From a checkpoint of a small autoregressive pixel model.
Model: 15M parameters, 16-pixel images, arch transformer_decoder, width 320, layers 12, norm layernorm, activation gelu.
Training: soap at rate 0.0021, 10600 steps, batches of 64.
Rows from block 8 of a small autoregressive pixel model, named by matrix and row number. Rows with one number belong to one neuron. Each number is 500 + 40 x the weight over its row's rms, rounded and kept within 0 to 999. All counts start at 0. Numbers have three digits each.
After each neuron's rows are labels from the 100 images, of 14976, where the neuron reaches its highest value: "top examples" is what is common among them. Only what is clearly more common there than usual is listed. The data: analogue clock faces.
# fc1: MLP up (model.blocks.8.mlp.fc1.weight, 1280x320), inputs 184-229
# fc2: MLP down (model.blocks.8.mlp.fc2.weight, 320x1280, transposed), outputs 184-229

fc1.347:397549597446481427507529498547479499454586470472501477508501500574472537520493554381536525464515533454567531459486498451545504532459444547
fc2.347:527434447584487483476488515520440547535555562449531509582560503497507438525444566452521444497536511522451538479506499492491526521611448518
top examples: square case

fc1.751:460474483475474485532516479482419504468557479431535499600452490507522468467465494482439487522502480482441476434484422452520517490491484429
fc2.751:465509504447525542540521529512510445474489476528463546499538509569478421489476528525477533458555507517522547511510525443524532515553410465
top examples: dark face

fc1.566:471442487545589465504561498450530501479507523562500518461526489459493417570574505537462498441499538529475504476483528443550550522507469537
fc2.566:454471519503428549523544474468510472527526467471457542498472526598528462475480555445533475494510485611516473557522535582391514539530504550
top examples: dark face

fc1.388:491577458528513507422531533434561513386453442427560494540481488480520454532536596548496485411565585582499426497500544482504527450579531500
fc2.388:464477496468473440545421476528471524513599543588478538434512455532551527486462440486468520516445458442491503488563534554531475553421501507
top examples: minute hand past 5; minutes: 25 to 29

fc1.573:499460524568460466525514512502487513487462493515508475516571513458479583479495524430470530490522548543524542501479504488544543500473430498
fc2.573:467521489505523513475496520453539510538553499469474456464440460534489518485521513558548447529480492472469519455486495501454456530506537492
top examples: hour 11; minute hand past 3; minutes: 15 to 19

fc1.638:522498427487494533554480420482487398462438584467520524487510541429511540484524509541463474512486491500537500433444478552480512519474566496
fc2.638:439487535514476550473422533520491528517573469536466524507538495502461482495467454430543577503469512561518525494528541491501489501504440494
top examples: four ticks

fc1.393:519449542529473453528567499539472537508482510426541455502509439477550538499486469468540503447543530476575540459489522422472507499493515548
fc2.393:436510516433569512506457497452545438458557503544459486474489565541431468467515488512475499553410468506423430563469499577573562495504502497
top examples: four ticks

fc1.486:361435499473537470463529483525481571532451513487577519489516454517542546468535504445483524575494469477519442496534528490503470483541545490
fc2.486:561479482439513540500435497580485525501484434515454503498532468497443485456491448493481499495479533463443470553470415561571524486502415476
top examples: second hand

fc1.364:524426439497531485574417503504536483479484483499473539564492535472506456491537479539522537504554471488488461431452537454492523519529502523
fc2.364:469492490462492532445518577519469515452546468511513523405544459482491520555498494465484453468457554527540554530512516533422503521482519442
top examples: hour 10

fc1.194:459536516616457512505526514455492461524598529534533504492454509444478520428442513529457598513481546519502494512436472494520469473466528413
fc2.194:569484520435550528465453478528533515436528447501474508476551402541496444518555526434575455490488523489515533500505490553477557536522548576
top examples: dark face

fc1.367:493479500466479509473558522501491478471518532451487460550470530483457610547537469534565453509512410607510517525477452483441525483544509566
fc2.367:536558440597570513574486511506504553509413440543524503443440504467528515502488521472411517437482526479534442533486500475487489467481599515
top examples: minute hand past 3; minutes: 15 to 19

fc1.187:406504473564488516551553560500509484487535482443487477482454496459499492516496486438451542557466447514490451528481500600445507462517517439
fc2.187:573521538476539438489459479498489487436512454534453555493548482525527554472502457479581467534497539532530523467482490560494496549542527525
top examples: hour 11

fc1.646:425542531565515442500478537493430478525520592503448520486502488446597505507502570459474497469479486504517550530503469502545434501540404430
fc2.646:528457465472539560540527504549560481463535516463558457490514508594392444482445449515558522512473552487463414509511463572478540520491551577
top examples: square case

fc1.615:522491483616540474498497464496498548548526566507465471468480461574487534485476463499448482545501471555503573480482531479498488534501531539
fc2.615:478493543476483533506505548501503473441477458481488522510548541458538431544546477456534523486542464469507496530533495529469527460478503509
top examples: minute hand past 10; minutes: 50 to 54

fc1.712:435473558613490483508518573483501597559539485457435503476509519438455554413542529443492534561454530534553510497456420546456472516541473429
fc2.712:547515528387495529541502430482542451459533540537500491494516425510505473584492461566589444548555434506504503513506544527476541466474511517
top examples: hour 11; hour 10

fc1.376:475552550396487449462464465527511465465498484493482477511526472541539470480513505475471427448481527505525551495480491484512458438509443430
fc2.376:517466428562531558555519514459503532552512523508449520447482548523507500480500447492472491472549485463486453476526490471585501476494560597
top examples: square case

fc1.537:483525466469464497502444423536478500469555431501477484486519461564419434578529504518498467401499541555527470497524527481535479482496491459
fc2.537:512516572517496474502511521447477523537555572475524556520446493493529547420502458392499552567543475465490504503491490491522544578517468524
top examples: minute hand past 3; minutes: 15 to 19

fc1.55:441472505576488576516537569431515439460541518470518482492462468489427505492440443528447525518485464582478417544421457504436459506526584478
fc2.55:532479534432441418496515442551494477516509491520430562461569492475532564495586516496616546508522523444518579518516533563556543522467465500
top examples: four ticks

fc1.727:417490510549526492472515502509472544554513429495453477546581452539526531457561508463492522566488510482548518491449446518551545544582498485
fc2.727:510486535448503477523528477577477449512499569509560521467424448479475550517477551591614466504535494544464556522517578458431505484485513509
top examples: hour 12; minute hand past 12; minutes: 0 to 4

fc1.439:489544529462438557514509506494464475542462576586509467531454480504386504493537535396500491468464495491456443541502515452513463517492496442
fc2.439:486504488499518412554468451489576511466489454447503476474528523467553481456514507568495533547598485464456588433501525501432482511537461561
top examples: minute hand past 5; minutes: 25 to 29

fc1.163:440531513601449518451525477516535441488504512496522528466463506523492531504487442576398516581504441491555543557479483423452418547472529472
fc2.163:592469487436508487492461533458477493487521459504494515496529450501519514518549540396591520473473507479475488484496572587517585450506556555
top examples: dark face

fc1.530:567494454461439566510498520518480511537510498513458477459508479632471458431476503490440473485429523476553522446465491441476549448492460559
fc2.530:471500556544499548435556516522506531456521563537546509523375565503524588500507555487578492456545519426478552536531488554486518517539510469
top examples: second hand

fc1.323:531521472487503462511517590548520506504465532507459469549480554434504559483462555526491512501476427453502449466495497566498481448558495511
fc2.323:501496547429487445544507514541484476492573467491449512519541566542519491535518485546566520558514528561479532552514465480517426535455499511
top examples: hour 9

fc1.406:601536396494500532499520519495517465497524519466509550467449462471475474516429448496487474546502452548462423506516488529423536482463493481
fc2.406:449454514538490476523466515486484463481503409509543514477556543547446514447552566514477532477485512492542519462516502533518480500528521511
top examples: dark face

fc1.707:442526540443474421507460505484429522493532505483499527497495492577492502471511562471526513498449475579562502415465474452546467488511535559
fc2.707:530479465562547549482495522518481465518497492527503507577495484550457504470435444473520452474552544482495506565469467498518541502564473527
top examples: square case

fc1.523:537455607465534555461538445479463457509499465475515517465583539484509541505565541463507477479516452495542518447486574500513516544502489545
fc2.523:534539526434500488466489520518552402487448550532435514537494438487445504537468474439476530555569451526476516432480468489533441471502480410
top examples: second hand; dark face

fc1.112:454559431534429539546511551500471471462506414472465469489545497563541485569485478500511473462456511460493433568455484552510495524481492489
fc2.112:531430529477500465469489512496590509545548621468517540499491499476482566497525492482467536584495535494507557475519449489419534545552504540
top examples: hour 6

fc1.330:453512490509543491533516501491496459535503488499536502515517557499458514487493498525464507474432474469500418484496436502457542472427594540
fc2.330:500484517459478482472505522504503462456471552443407511505521446504533485501472496534538576554546506521502558460500597527456478475513432407
top examples: four ticks

fc1.304:469451468504475457433481522477580476439509493453541522530423418535525483490462535526524429408544498536580440542524577447528534502535482542
fc2.304:462499525572475496495526482527401519485517544536431475385473508514510447466482449497525525516498509506419514494472502563512511532391583504
top examples: minute hand past 4; minutes: 20 to 24

fc1.359:550527549447546468520549549540422415489405514537551444579499466497444500513453540579459453534510449498462549437532487439528519491429471475
fc2.359:452456479517394484454440455493546467490499479552489539496555478487495484512511455491496464459522509479416447524448475517503479528559523489
top examples: square case

fc1.745:483502459505528444474507532518517422470520487487573430494529517533467469540504575431435484393476508521492440467552511493559521585477484520
fc2.745:499449530554447522533499474531479525549509508500477612542510494479485474487465501532529472581561500487523561547539599505547540471544450531
top examples: square case

fc1.237:459418439538451577511517536490493513498506500460509454513498525529480513511617514465437394480537498547501492469533434505454497501526465537
fc2.237:535495536473520493503482550465455490455479499516536517474498474513469489501471487537569511478501440476435507553510528499468481500491545530
top examples: minute hand past 12; minutes: 0 to 4

fc1.618:448479486554511501578491452475502474468483550509490473562505513455540544519491488524437462452461464489433557459445473540494463513519484486
fc2.618:494488440432463530503499489533484457515521432442475562538500530560536490542498526434508468517491505493500432488483460457521506487521465435
top examples: four ticks

fc1.516:501530528499468499531468519538504526450479488530524467495538556561457503551526469490492538482534511544482542503471629564439478483472454484
fc2.516:471490534519502471497511513453535498525517469494542526484507413469474501453550505513495542483455501415477465499500369491524493526494506511
top examples: minute hand past 12; minutes: 0 to 4

fc1.453:503476447514448448527489521538584507504530442371477550483548557420486493486450490489528528468505505547505505543523497542621601508492450457
fc2.453:483504521514536567512487457436451513515489555535495407472465464486554541498565566486558509557527496512489518468518535438417429507501536530
top examples: minute hand past 1; minutes: 5 to 9

fc1.501:462467492518441548520510543451517540456556483447420534472527526497527498465499516516491476563491437476595462487472488501435487411492527467
fc2.501:511519552502529487518475485509513500526528486517489468508487501552481549587516501455599527508500527569403594472514524545491464551537484440
top examples: hour 12; hour 11

fc1.307:496406477493455527487514521441486510429510565452551450526572510506522511464487460521473499433502517511552408540475562550461498509484555506
fc2.307:448566595452521508547461517567494462508514502512445522441454533517496506528481531483517480598431493522470581500420455568528576552516509467
top examples: hour 4

fc1.342:481386542552504439482593498518481504508488464497513498533441483420431529507491522471536593563483495506512503587500488483483512492539499526
fc2.342:490560534481493538509418487442489467474449572478491463452552452539528511507579435583517393544563495436477441428490530522521502487500514515
top examples: four ticks